Weights of a small image classifier.
Model: 32-pixel images, norm rmsnorm, activation squared_relu, patch size [2, 2], layers 14, width 160.
Training: 6900 steps, batches of 64, held-out accuracy 37%.
Data: trained on histories of elementary cellular automata, time running down, 295000 training examples, 1.5 epochs.
Rows from block 6 of a small image classifier, named by matrix and row number. Rows with one number belong to one neuron. Each number is 500 + 25 x the weight over its row's rms, rounded and kept within 0 to 999. All counts start at 0. Numbers have three digits each.
After each neuron's rows are labels from the 100 images, of 14976, where the neuron reaches its highest value: "strongest on" is what is common among them. Only what is clearly more common there than usual is listed. The data: histories of elementary cellular automata, time running down. In brackets: how many of the 100, against the usual share in percent.
# fc1: MLP up (model.blocks.6.mlp.fc1.weight, 640x160), inputs 80-159
# fc2: MLP down (model.blocks.6.mlp.fc2.weight, 160x640, transposed), outputs 80-159

fc1.386:486490490507534465557523492457523472508472526498555535510492538495517502515524472513464504475505503522482546511492480490499490492544477490506504466500518489545507517544462517499499491520496468527541463513484535512510481477505512476479489547
fc2.386:524532470515502472490490444547509520497520508518464520472459470488482487446499554500520474489493514476456473490474521497519534515455534518517534520489510475522537532517478483495526517510510503459497485495490469480467515515476502536501507517
strongest on: 111 turns on (77 vs 50)

fc1.466:547485502523469505542496478477517472538504515532519529552463498569528501544525504505491484485492448511476544518484458460498509444508502475481504506514551475510475483504510479564496517511511498514494516464485491483484501461500489471530550507
fc2.466:506502505507496524508496496493515502510492415508524496519498501512510607506503544497510498581468474495472527510509488499501506493496499534492516504489502487491481497486535473504373506481500509502508493508501502504494513512478491506505525529
strongest on: 111 turns on (100 vs 50); 011 turns on (88 vs 51.1); 101 turns on (80 vs 49.4); dense start (63 vs 28.9)

fc1.157:501491491486542536479479517498534450446524492531506494470472462481499511471492431486521493509466505512490482529473512467496531516518498485507489452506527488485487487491483504473470502468469510479540530534463515487512513508479482510539479486
fc2.157:515512491506509484494493504465495476567471497480509448498481538532499489543504462514502488507482457518486483521559505488461507462497482491521459530504558492567505533477485492487545475495529502502497442476466523476487477493513520485544502496
strongest on: 000 turns on (80 vs 50.1)

fc1.46:479519515452526530510483526495481503500480521506543557528515513491528505494520521512501574477505478493501526501486479539498486514514477509528473551501492497474442539502538499534509492523501467504540506507525469528527458546526520518492485503
fc2.46:486484510484471464485536488498435480537501515459513466512505514511494486518516508465563460492543525459518505500534520496545487511483524453499518475482462526478510496464515513489529462529521520501454477483525505524512523494536503549504504522
strongest on: 011 turns on (77 vs 51.1)

fc1.249:498480499477499511549489519452519517534431527508509496482531522510518497502492475499473509466513482500528541491508519503510507486504468515515532476495500501523505500530500510527519486464485474531558479465482546504517474486484525500523505553
fc2.249:499512459482534476473518456496506516524508478525516504508509479448485521451537511477547485522456514475495485508480503500494527532454507529480536502518466485513516538527480502500481489526487498454526498509516459519463527514491484511484501524
strongest on: large cells (99 vs 39.9); 101 turns on (91 vs 49.4); 001 turns on (78 vs 49.9)

fc1.311:504459512522494488547493496506517484498436540519492511525490532527523506532492504547493529460476475491482522525490468481451497451510518523500520526507537490534507530522512468550506522453519508522501487504491522487474524460482498500522532543
fc2.311:480505496529473503490501488531526526474532465507487478467515486491482515501512512507498461526521498551517498486489531510525489541493482519475519477457496496506537487493504530445468491470514472465473511531523474487446462486507492519502490460
strongest on: 011 turns on (79 vs 51.1)

fc1.423:512442504482512482493484480513495470477476539501470517486477480528496496511473464512510506455494516497483489486511480470483517466523531497516516461503487530529510493490505503501505513467515487560512505505471533484488518495485479515484502559
fc2.423:491504494471494489514500496541492492486485492461478503489529490517516490526514464466517527493540506478544540504538504455502489479537523484510536468503482509532479443516506514500508520464479468530462449530521510497479544493536562499502475521
strongest on: 100 turns on (86 vs 50.2)

fc1.458:434504474508515516501487530480493487512472571500495474504515502483489526482503448501457530444520520483531512514509515499485469497545511462511513468502505500488519498511452481496503525477497449546520494488480511495537490530512519489501509524
fc2.458:542491478494517484471552482515470512479460447484473512486497496483501470486499488470497506554507515473508527485508479502478517482543476507500494511530480523511516475547484472521518521516460508496470472533496501495496469481533525502493494516
strongest on: 011 turns on (83 vs 51.1); large cells (81 vs 39.9)

fc1.626:455483490491526510505511512486502449544510514486522456493490487505502491496521476511486502481460502488514492531520518467463533476500522466530494472503551487523499505479477458510509514466504501496556495476492528499517507512462521489511560480
fc2.626:507462517537485530504534468481548475517518456500497528535489504512513484544540517517477465546481469548492498519528510509489475505502466538464485487504501499467492465493526515468531462489516491507486510507534520540425475479508506483525519475
strongest on: 000 turns on (83 vs 50.1); 111 turns on (81 vs 50)

fc1.43:509449501474518468498494492512459468479483548482474523491479489537497496526479480502517535439499515490483493488515488489490502465533521470513532476503468528515499508488520517518504512489515492561523503494471500477488511493497496526485519565
fc2.43:499501497463492485496495495544508476484492511479477505478514467531519485537506448478508523471546490491530541492537497455498500464549530487523501457491496510536476437504506494482519525478497453528468466521510525487489535500532549492521477529
strongest on: 100 turns on (92 vs 50.2)

fc1.530:479483505473549477508497517472453503505470544453475502482522541486478514506476507480497550468487515490520486513539515506468454504510508499546497527484487484512514545527504517501537491478512475492567461530500470515516488526522546514501497555
fc2.530:501463479532471510512562480492509467507506538504511523562488493519521494560539500451498475458487478470498509507501508476499485442494552471455522491533484528484481485509526483542512527505484514550475528443525474520451536480499476475499540524
strongest on: 111 turns on (90 vs 50)

fc1.103:509465502499514470515493495483484503510519532477504535514518520508478502552532531497484481474525524518531502525517523541483466499466480497541477548485487517525508489523502481485533464544530438503546504508496442534529468527520513506471485547
fc2.103:488534500426515518472535522491481468495516506470504515471539483465502503480509468503521483502536502485520522486547511495491487498544514465528479451477470490469490463455494530478490532515490486521497494511507496504553492514529540509485473515
strongest on: 011 turns on (87 vs 51.1); 111 turns on (79 vs 50)

fc1.337:488501489470531532483512523486505427489533497502558493488488478492524526491541438473513512506483496514505503516493504479499493498545495448498483459504524496478449484478486489506475515489494499488530527464508510519515507512508513515547532484
fc2.337:532493497501516512499485520441492506527453471521529486502493538511501495496518474540507522536496456518492518521518486503499511494550442521497451531485530475533461525489505489509554470466505482484510456529508525515507463488526531514540481494
strongest on: 000 turns on (92 vs 50.1); 100 turns on (86 vs 50.2)

fc1.571:526476503503508454511489464512463493499483518487466517498441497549468495521472523508509464475484505497464488500508508509517503481469507524511522516491529482518518510498540503500508472525540500505517497516448469467470514499489487536495499559
fc2.571:491487503471483509483525525518478478466489498470491524497539503473510514481502477467508558497517517457536521511528483465490488486576507455511501480504449510481459473498495495518488553460451471520481476506516535500528530498535550510482488515
strongest on: 100 turns on (95 vs 50.2); 011 turns on (85 vs 51.1); sparse start (59 vs 29.2)

fc1.350:505467499513497491536485465505526498549469541504510501515466510525513498509492492546476520450477474491482544520510499501467491477492548521519531538515555465522497519513491482517498513478532512517501466471502512510471502459505497482546521554
fc2.350:500483523533478554487541499522524508490540491517515526505519484463479551471542530450511487504521513510513500510500518503494475547506502512463527489493456490451503495511509534481454512458485488467475522535539498535488506494530497518481483446
strongest on: 001 turns on (78 vs 49.9); sparse start (68 vs 29.2)

fc1.556:495473501503520444525509512493436497523484531448476464502471554531472499530472507502499491458490503508478493497537527527503460514484508517538493553454549485526524541472509511484522464499544501486538452503468465482486495514519529517533515542
fc2.556:533457493516466533490563505497509483498501517521506542539532485469512521476514517448514494479494494459519497524492501468495500508533507476448506480501445507425465485518525495547468513462441509501485530492513505519491535490519496523491511501
strongest on: 111 turns on (85 vs 50)

fc1.65:517463514473481489519457474505472471517496557493486528508477494544510493527487508480522458436498511509500495522504514471533498482490493482470541494514479510498493487516539513521527463512520493543499497505465476482472507494500485532488499537
fc2.65:469516472468489470481495522504501459475498540492513512468509450512517488494516429505516541449512507487510518493511490451467536453549516444537512443488512509547484474493467519504510544480485503513486505487515537493499540483495535503516520522
strongest on: 100 turns on (98 vs 50.2)

fc1.238:500447520510506483522512504466495499517462545486495501532508513526478514503503506488485538462471469485488525529540491475468508449519520494528485493540502481522510514526482470535507533470492513517511478478479509506495497484488511485502511549
fc2.238:512442477514483552520512495488532506504523536508532510502532493484548528477547490512541475466498485500543500535481497501529472534512518497452532452459474488450496454484526489479451494462477496470491498519542507522472518493517524530546501486
strongest on: sparse start (63 vs 29.2)

fc1.638:529485461471490480504458502509513511495478532523477505488488488562490499507476504491509503471488506522480499498522498464497529464506509510470510468508532481541518493509486487528512506474509495535486502502450521461501518509472480502492490565
fc2.638:481484491466501503501500523529497497473499519463475511485540497495508492509501464478500562470514520464551521520544487477497493470558536485523504477502480506542483473510490520496535549450473478535485453519518535500512542480516550487500499527
strongest on: 100 turns on (91 vs 50.2)

fc1.280:522476506502530482516466478488486469474495554536492544494463491544506503504480479517518500434528540494488504495462502510538505470502486496476544457532502527485496507525502488526497486518516474541516521514482492494475493512487481522482481532
fc2.280:492519484475505459499466490496500492467474539483526526470508459513541466493545452494519542448538509489519536486501498427501506478520533465504530455490523506555504469494494517507524546480497505508458488488526503511465543465516538520524495531
strongest on: 100 turns on (96 vs 50.2); sparse start (62 vs 29.2)

fc1.149:492471523540499494565492489488511506481462517520494490531506529545506502545493512527467528485552518553488579461481489518501446459528480519476521528501496527513512510493518520503527507488523481542483500522495467487501473478504531471485474526
fc2.149:493495469491521516497523529511504473520520455502500481513483501532506495532495417508511504542518428485490521473524490507489500484529474487517463510471540497483460500456533503487507478522538498490497509475507512502509471508518512502571498506
strongest on: large cells (75 vs 39.9)

fc1.535:497446546521483500524502459518491498510415556491503538502510532485528483491533493524476511445492463478513533506492462492488472505528525526513508514544499496516514506546481495509521507520460506500515463510524529506523521448522490454503508524
fc2.535:489511474507521542502472520518513528496532492496515491468507515495506513503524483527495502486507470534497490494498508526512487538518479509481488517430530487495487514477540510466447471472539503466506518522520487521456462507508512540540487461
strongest on: sparse start (83 vs 29.2); 011 turns on (83 vs 51.1); large cells (70 vs 39.9)

fc1.302:498513492489530518504493529433535447516495503520549489498477514507508495508503460498499508491472443536467506524489499469423494492531484485512478502492579481508472525495504482502519481457531510491538521508497507506500473493488527509564521491
fc2.302:497481519536506472500512469470488486477477447487493499517485522510492455515511504538479475551487489497487509490503525533537493512507513540500475520514485529536496497511508499475569471504522498503508477525525489538464487475508501477499505506
strongest on: 010 turns on (77 vs 50.4)

fc1.537:547487496528474506548499472478514474536499514529518526543459501574525501544525498500501493491500444514476542513480462464500507447509499472474498501515555478508473483502513480563499508512515493514497512457488489482486505464503483476538545499
fc2.537:508502501505496520510495494491515503512493418507523499520494500516509605507500547498508498578465473491469530509509486497501505492493503537493517505490503484492481495485536471506371507484504509501510492506500500503492514511477491506505526535
strongest on: 111 turns on (100 vs 50); 011 turns on (87 vs 51.1); 010 turns on (78 vs 50.4); dense start (63 vs 28.9)

fc1.538:520515472469539460491473506455476507512488518495498525480504510490489500482492490515518546484469488493498495514489499501466497515492500515527480505477553471502500538510490439499520487464510497483533468528504520521481480518522528552565494515
fc2.538:508496511527466472511502456529493494468495457499497494535468515534517485534514518547444457540518456489470538457485515532531489496498476537491491531543503530530476469525510488513516475551509486527482516466520478513487468484509488427484493496
strongest on: 010 turns on (82 vs 50.4)

fc1.485:536502516542459532525516456499532479523511496534540503519467477517516526504555481502505466505526465502479522504492462467536535463515475477478533484536514485494490464512467496488480505510455484514466514498446514458517513518488479453501479487
fc2.485:527460481532503475549522468491470494494488404486499528551468523503505507516529515489458481580512478484496507481489512521520438508494428505473520511525489540467507521544523497515472459527482486535507504476492468506480465491537484495510487506
strongest on: 000 turns on (78 vs 50.1)

fc1.463:514454521536514509543507491498519465513477540514506514511468501539533469538519458516457513457472475485487533509485460474457474473516534509504487494531550504510502523485491500505530522472492521528514495489482563494510525453493493454546543522
fc2.463:511491503525513549503474525528517518510577486505470495496512485495483545502486496481515504507506504532520481487519497535556465554466489540475484511483498495460478465464525490482472494511513469504500503505511488529513471543497488485501497460
strongest on: 011 turns on (77 vs 51.1)

fc1.637:513465523523508502556502504466514495552464551519519512534469516549528493532512507522466531446486498491481552532499466486466473468523526508498521534530535484506504537498497478545517532451520510521507477476501539504478523468492528477517540546
fc2.637:522473513558502541498487511521555530507541486548492507491497467485506525492506517502509484509510479524513484485487502507537478572463499561461474487492511490461506491483508504470489499503494474496486517512515504527493479499507459497516481450
strongest on: 010 turns on (77 vs 50.4)

fc1.39:509507519499543512486535498441480480513494541503532531501514498469519492490531493464514538454491486493512489499538484520462478503515475510512485518516494497475476552491520519492542505501485482496529470531515508523554455519542504505499475503
fc2.39:482467544519499474550517491464463487494476484488532497570473542565510500574527492498513496517516481468475571473498480505520479450533506503495493540512494517503469488494562481518527477521533505534473509504540472530490499478530512503504516528
strongest on: 001 turns on (76 vs 49.9); 010 turns on (76 vs 50.4)

fc1.214:512454518507488478555483457491518528477471581536498520529502496537509493482495509549504550430527497488494547462455476511515502478484501512472555502557508491497512512548473507558505510553500502538508515491491469499517498475501502487493507540
fc2.214:510509495524515501503475499528527541496473530507517495461496494474517512490537485511483528454529483511506507502507509480491485548512515543504506494445530498533514516522506491480472497460504465489470496548521511522454483486526510556546462481
strongest on: 010 turns on (76 vs 50.4); sparse start (69 vs 29.2)

fc1.414:521474472499529518525446506471522471548493519527525518507475502552526491531501466523491529470494469523484528497491460500491486475524513502487490487499565472509470514491523512518517507502522499522520512473479480499510492481482487515539517548
fc2.414:524467529547509551519481528506527498502561502526475499502489473533496502511472487476534483497502526538500484506505485509553490522467526524462480493480498520456459484467569473484533470491530478536475527512468524508523512522475464510495512472
strongest on: 010 turns on (79 vs 50.4)